config.yaml
encoder_arch: "vit"
dataset: "cartoon faces"
encoder_norm: "layernorm"
encoder_head_dim: 64
encoder_num_experts: 32
encoder_width: 128
encoder_positions: "learned"
decoder_prefix_bidirectional: false
decoder_connector: "mlp"
lr: 0.00096
beta2: 0.99
warmup_steps: 170
Rows from block 3 of the text decoder, named by matrix and row number. Rows with one number belong to one neuron. Each number is 128 + 32 x the weight over its row's rms, rounded and kept within 0 to 255. All counts start at 0.
# gate: MLP gate (decoder.blocks.3.mlp.gate.weight, 512x256), inputs 86-128
# fc1: MLP up (decoder.blocks.3.mlp.fc1.weight, 512x256), inputs 86-128
# fc2: MLP down (decoder.blocks.3.mlp.fc2.weight, 256x512, transposed), outputs 86-128
gate.478 [109 171  83 119 107 129  84 144 153 161 153  93 118  72 128 162 139 132  89 106 100  74 220 134 120  76 119  95 122 147 115 106 111  73 141 129 155 118 135 146 196 177 193]
fc1.478 [146 172 108 173 157 111 110 137 162 121 157 111 147 107  73 162 120 135 187 130  81 157  91  99  97 103 180 140 100 103 101 178 192 168 152 100  72 134 162 127 154  86 148]
fc2.478 [179 102  77 148 155 155 132 103 107 132 130 149  82 103 165 147 163 162 146 129  77 134 132 200  88 167 144  70  86 114 127  63 128 144 174 156 162 101 143 179 171 123 204]
gate.479 [125 202 171  74 115 135 106 150 123 147 138 140 137 133  38  91 109 110  80 147  88  95 214 138 129 123 124 162 131 162 129  95 147 135 128 110 126 108 100 149 171 121 130]
fc1.479 [148 132 160 117 132  97 149 180  72 166  72 140 131 127 128 117 135 159 143 151 134  98 193  43  96  90 115 153 107 132 148  93 119  88 155 148 123 134 150 141 124 148 125]
fc2.479 [162 145  94  89  97 158 146 120 142 141  97 153 172 138  32 133 135 130 129 165 165  97 171 127  51 112 125 168 143  90 102 124 140 189 152 168  66 106 140 142 142 151 111]
gate.480 [115 150 130 157 156 172 134 151 120 158 135  95  98 174 117 134 126 141 175  96 105  94 140 145 109 155 116 121 122  82 148 141 197 132 101 131 106 133 122 170 156 121 145]
fc1.480 [ 96 104 119 124 146 156 149 131 107 157 133  89  80 142 212 156 117 171  80 110 158 130 123  94 113  64  90 138 155 109 132 156  75 143 124 168 122 124 152 101 183 133 101]
fc2.480 [105 120 172  79 146  46 143 121 158 108 137 116  91  78 131 115 127 110  93 101 151 165 116 130 113 177 127 117 159 138 108 184  85 113 103 147 166 165 132 138 121 167 141]
gate.481 [160 136  54 182 124 110 121 106  94 107 103 155 119 106  94 116 139 138 144 101  79  97 125 133  80 111 155 151 172  53  87 117  64  91 144 170 148 113 204 120 187 197 104]
fc1.481 [179 103 111  85 135 113  64 130 165  99 191  98 176 183 111 203  53 184 139 151 181 151 135 141 152 121 158 137 152 159 153  98 179 206  98 126 160 139 108 163 104  75 109]
fc2.481 [171  87  74 128 125 137  58  86 160 153 143 120 117 152 103 157 130 102 103 165 182 147 140 131  97 101 198 184 172 132 128  62  75 114 158  91 125 108 128  89 133 183  78]
gate.482 [182  73  65 185  89 111 178  84 157  95 126 129  73  60 167 100 125 117 129 139 125 101  47  99 112 140 141  96 160  67  75 182  84 157 127 166 133 114 130 166 183 111 117]
fc1.482 [152  84 137 154 103 108 120 121 100  86  93 130 141  94 171 148 183 179  99 125 127 113  85 108  82 157 152 140 128 135  52 153  58  98  82  89 180  98 153  91 133  91 103]
fc2.482 [ 27 167 149  70  83 183 164  98 127 120  37 152 131 130 115 136  61  85  81 133 143 139 109 163 150 123  68 119 133 118 133 205 141 142 142 153  75 119 126 187 142 108 146]
gate.483 [124 123 141 152 162 151 132 115 160 125 149  94 102  97 155 142  89  97 106 196  98  96 110 110  50 176 162 124  91 157 137 106 128 157 126 151 111 192 156 115 208 162 125]
fc1.483 [109 153  95 108 186 156  90 147 154 135 151  61 120 132 121 199 152 177 152 208 161 114  56 141  90 111 111  92 130 102 128 132 177 152 167 104 122 142 111 164 138 129 168]
fc2.483 [144 141 121 146 142  85 100 120 137 171 113 138 131 110  55 116 141  57 112 108  81  80 177  73 125 152  91 138  75 199  84 105 149 118 167 144 109 150 148 110 127 177  67]
gate.484 [ 79 114 192  70 137 113 143 148  96 110 124 161 167 117 131 122 136 173 125 138 120 119  84 129 122 112  94 136 121 106 147 183  41 118 130 140 168 113 147 178 108 125  95]
fc1.484 [142 101 130 160 155 142  99 117 158 148 129  73  96  91 113 122  75 149 139 161 138 179 158 159  90  46 140  84 208 110 101 158 140 115 126 112 153 104 106 179 102 108  45]
fc2.484 [141 151 133 120 118 181  53 146 154 127  81  75 139 136 136  86  76 150 123 149 119 141  41 142 117  73 130 114 131 183 115  75 160 139 126 104 140 102 161 158 141 168  95]
gate.485 [116 161 125 207  87 113 165 131 166 153 117 103 183 175 166 149  99 119  73  61 140 148  99 141 143  85 160 122 113  48  91  54 106 198 167 119 137 137 120 202 132 124 155]
fc1.485 [140 110  88 104 129 157  84 152  93  74  57  91 148 139 114 108 209 135 161 182  89 104 144 144 115 167  90  95 104 105 101 139 123 103  91 208 103 183  93 144  80 107 132]
fc2.485 [105 162  88 110  84 152 126  89 161 142  65 194 124 172  90 128 134 148  39 152 115 158 139 133 209 130 145  77 109 170 124  98 137 138 112 107 144 156 160 136  73 127 130]
gate.486 [113 103 118 147  73 122  93  77 153 108 152 110 104 110 137 100 190 132 175 152 110 121 138 108 114 123 156 122 147  95 116  73 114 143 115 165  89 103 128  89 170 114 110]
fc1.486 [117 125 146 189 175 138 136 113  93 145  72 123 127 121  90 106  94  91 118 141 137 168  89 163 156  57 119 115 166 156 124 185 165 168  75 158 169 113 128 128  29  92 159]
fc2.486 [132 171 121 111 143 126 133 102 131 163 116 114 136 184 131 133 208 104  80 183 115  84  95 103 144 133  75  49 134  72 133 124 132  73 109 174 107 123 168 112 106 124 117]
gate.487 [170 105 160  81 156 107 104 194 156 158 132 109 125 178 130 143  50 144 143 124  76 104 156  47 125 134 150  65 132 142 176 115  92 136 148 148 137 138 159 150 125 189 109]
fc1.487 [113 109 141 168 147 110 206  86 121 130 126 132 151 120 173 209 158 154  66 104  89  79  90 141  82 149 179 114 102 173 131 141 123  66 148 138 145 145  30 119  62 178 162]
fc2.487 [113 125 110 142 128 107 109  92 143 103 131  45 125 143 115 147 160 126  75 129 175 144 164 204 165 154  74 157 169 115 146  62  95 119 174 102 184 145  53 143 134 134 133]
gate.488 [119 111 101 110 123 147  53 108 169 118 119 162  69 143 111 136 168 101 126 143  78  92 148  61 129 134 139 145 141 176 118 130  79 160 138 124 157  97  85 111  89  88 187]
fc1.488 [149  89 120 122  90 119  65 108 138 137 129  92  86 193 139 103 127 135  98 162 173 150 112 124 113 162 112  92 129 126 137 188 116 118  70 122 107 110 152 100 170 130 120]
fc2.488 [114 149 145 134 127 107 139 187 131  82 152 123 125  86 152  56 194 126 129 151 161  63 138 149 125 145 122 149 135 136 118 199  84 126 132 121 110 176 144 132  93  92  89]
gate.489 [192 105 120  91 185  99 121  75 142 110  57 117 119  92 126 148  82 128 117 158 132 127 187 133 101 134 188 150 110  54 155  74 144  96 180 101  99 115 129  67 187 125 122]
fc1.489 [178 160 113 145 184  69 133  97 124 127  95 139 100 115 105 165 101 139  80 103 102  96 177 126 132 148 162 117 204 152 113 113 146  75 134 111  52 110 186 104  92  97 128]
fc2.489 [138 110 135 100 189  32 146  69 129 135  86 152 190 168 118 132 138 185 106  98 167 231 158 119 118 159 133 144 146  93 147 115 113 123 175 134  79  79 145 138 144 173 125]
gate.490 [ 66 143 113 116  72 133 128 133 141 154 160 132  94  97 100 100 132  99 116 130 102 119 126 123  90 141 118  72 111 134 143 145 161 106 119 162 140 128 142 138 121 128 118]
fc1.490 [107 102 137 129 116 109 159 126 165 102 148 140  96 106 175 117 158 169 124 123  78 143 141  97 130  91 185 117  72 147 130 119 104 118 162 169 127 140 170 133  61 119 137]
fc2.490 [138  92  78 111 159 106 170 122 165 149 131  66 140  79 184 133 147 141 168 143 135  86 172  72 147 160 187 154 134 167 113 120 167 102 148 129 159 130 155 133 147 156  89]
gate.491 [127 157 127  93 127 138  98 149 155  91 176 127  99 110 102 169 120 137 142 102 121 139  81 221 169 169 180 105 128 149 137  89 127 156 146 120 173 108 186 153 124 107 141]
fc1.491 [111  85 125 126 126 138 106  84  83 148 148 158 147 139 108 155 135 154  75 106 144  44 116  82 111 120 102 147 117 101 142 130 139 121 163 187 109 162 114 131 110 151 127]
fc2.491 [112 132  91 151 197 111 105 160 138 173 165 145 150 153 155 106 101  94 168  77 118  93 100  89 153 108  83 101 145 108 174 128 174 131 154  48 126 120 146 159 151 138 124]
gate.492 [174 130  68 115 157 112 102  27  90  89 112 146 150  99 152 159 169 112 158 177  84 109  80 162 101 114  96 109 130 119 144 167  81 163 103 170 113  91 106 140 110 133 108]
fc1.492 [ 93 139 144 116 144 110 189 151 140 146 200 107 116  38  51 107 130 131 131  61 144  78 104 105 182 182 180 157 131 147 104 104 134 172 125  95 170  95 185 110 147 120 166]
fc2.492 [126 195 112 118 117  79 161  62  67 140 111 145 127 151 134 154 160 101 156 128 137 130  86 167  95 124 139 102 111 101 102 122 111  96 161 161  90 136 124 129  68 160 143]
gate.493 [221  74 105 180 100 152 117  94 115 197 121 179 168  82 139 114  42  53  99  89 146  79 138 171 128 107 146 141  97 122  94 163 123 129 147 123  96 141 103 146 162 174  93]
fc1.493 [118 118 108 120 115 162 126  96 146  96 128 129 145 157 144 106 109 142 107 125 123  80 166  47 122 113 128 131 126 105  85 170  63 121 143 115 123 165 145 137  89 126 135]
fc2.493 [135 157 121 106 175 112 116 139  91 171  61  88 124  50  72 139  85 133 108 122 111 176 129 120 177 123  93 203  96 113  88 184 140 114 129 136 172 107 135 144 129  87 122]
gate.494 [113  88 170 139 184 186 148 104 146 154 135 147  91 120 128  88 162 106 119 113  52 121  82 134 155 199 168 155 175 155 125 111 165 176 137 158 142 169 131 107 107  79 128]
fc1.494 [172 170 146 138 154 127 187 139 101 180  94 172 129 112 147 161 104 103 146 115 124 139 113  85 118 161 113 115 120  99 154 168 116 144 151  70 136 113 122  93 150 155 145]
fc2.494 [129 141 146  87 145 134 115  98 151 136  45 131 132 131 145 105 128 171 190 133  42 128  73 149 123  76 126 128 147 106  81 183  97 104 150  85 140 137 124 124 140 178 146]
gate.495 [ 73 110 117 197 120 144 146 133 137 142 124 147 129 129 141 144  98 127 116 160 140 171 158 118 120 149 101  73 154  93 150  48 194 177 204 121 177  82 138 124 134 174 160]
fc1.495 [171 202 123 106 130 128 100 126 122 121 120 147 112 101 148 163  82 111 150  70  91 188 174 133 159 175  90  97 138 148 163  82 122 136 107 148 132 169 166 136 181 154  90]
fc2.495 [109 132 131 143 141  77 110  97 179 140 134 138 119 119 180 104 117 133 122 140 158  88  89 122  98 147  88 120  78 163 105 174 181 132 123 148 105 126 113 124 143 123 157]
gate.496 [164 112 111 131  96 124 120  94 144 180 147 105 105 139  67 171  96 180 176  88 180  93 120 125 155 171  81 154  83 144 151 153 121 164 117 121 144 121 197  88 174 198 143]
fc1.496 [118 160 171 134 136 146  90 170 104  88 227 142 138 155 164 146  93 132 128 162 108 112 121 131 113 106 170 123 151 136 147 133  91 185 160 102 105 117  70 144 120  81  85]
fc2.496 [157 123  93 119 120 111 153 190 109  94 128 137 131  76 146 133 127  86 156 118 102 171 121 160 135 120 126 148  75 133 121  89  92 172 176 162 119 166 116 150 127 102 112]
gate.497 [134  76 140  42 143 125 129 167 126 137  92 125 153  89 133 113 121 182 142 126 117  84 131 126 112 115  85 133 118  47 141 131 159  83 133  73 138 166 156 151  98 175 127]
fc1.497 [ 88 188 117 152 188 134 143 139  72 144 137 137 106 164 157  98 150  85  80  99 120  96  72 109  93  94 162 148 197 151 105 102  93 134  83 151  86 132 121 124 104 108 106]
fc2.497 [129 168 141 155 132 133 136 126 126 151 164  92 179 113 132  94 134  91  67 115 136 207 121 112 181 124 171 152 162 105 101  92 153 103 120  92 179  92 125 120 107  83 164]
gate.498 [ 79 131 135 159 130 142 152 168 134 132  90 147  90 132 114  89 112 161 148 152 101 126  56 128  87 161 124 107 129 167 125 130 113 128 161 142 173 105  81 153 178 125 128]
fc1.498 [142  82 100 120 110 119 131 170 162 148 153 150 132 174 120 111 138 128 164 131  85 130 138  84 109  85 125 116 111 166 136 135 120 156 186 138 125  99 140  47  99 130 123]
fc2.498 [116  95 138 109 115  66 151 130 137 131 179 132 101 141 152 201 131 135 134  79 127  99 138 193 159  83 110  94 112 127  75  83 149 149 168 148 146  92 171 122 113 131 122]
gate.499 [121  97 131 131 139 128 146 145 203 168 102  78 122 109 152 187 147  95  55 146 152 168 152 142  79 155 135 188 136 120 149  51  66 162 173 111 151  72 113 176 175  83 104]
fc1.499 [109 112 151 119 143 132  94 104 119 132 140 145 144 101 124 136  82 160 100  93 135  97 150 122 128 150 144 175  97  94 116 195  93 115 111 158 146 137 151  63  64 111 155]
fc2.499 [185 179 145  97 158 102 158 167 120 132 121  85 124 159 133  98 147 142  77  87 138 157 151 105 153 161  73 151  72 128 127 173 157 105 102 130 192 177 226  94 101 152 146]
gate.500 [103 159 165 177  76  96 134 125 145 129 135 176 150  89 177  73 163 116 128 147 139 135 114 121 186 174 102 161 164  93 167 105  68 146  96 157 128 123  97 123 191 131 165]
fc1.500 [173  62 100 149 115 134  79 143 113 136 171 162 143  37 204  68 127 155 117 135 117 106 167 182  96 156  76 144 114 115 134 176 157 121 155 136 187  85 159 123 163  70  89]
fc2.500 [167 137 118 110 119 153  99 139 151 130  99 141 204 171  97 141 159 100 121  32 117 135 145 105  86  97 171 144 102 109 128 140 162 153 137 135 107 119 134 120 156 124 142]
gate.501 [142 133  74 146 178 101 175 170 170 120 152 167 196 168 144 140 110 106 115  96 116 132  94 135 113 128 136 199 108 147 142 112 120 151 121 190 184 104 138 107 114  98 143]
fc1.501 [ 52 174 147  91 141 163 111 119  99 112 128 152 120 119 167  73 116 127 155 199 172 142 110 104 185 119 158  78  74 126 170 128 118 169 115  97 141 118 113 142 151 122  87]
fc2.501 [143  61 130 132 120 174 136 138 121 130  48  94  77 109 158 168 150 107 130 125 107 121 133 134 147 167 111 135 122 125  97 122 148 122  88 106 142 109 117 147 129 107 138]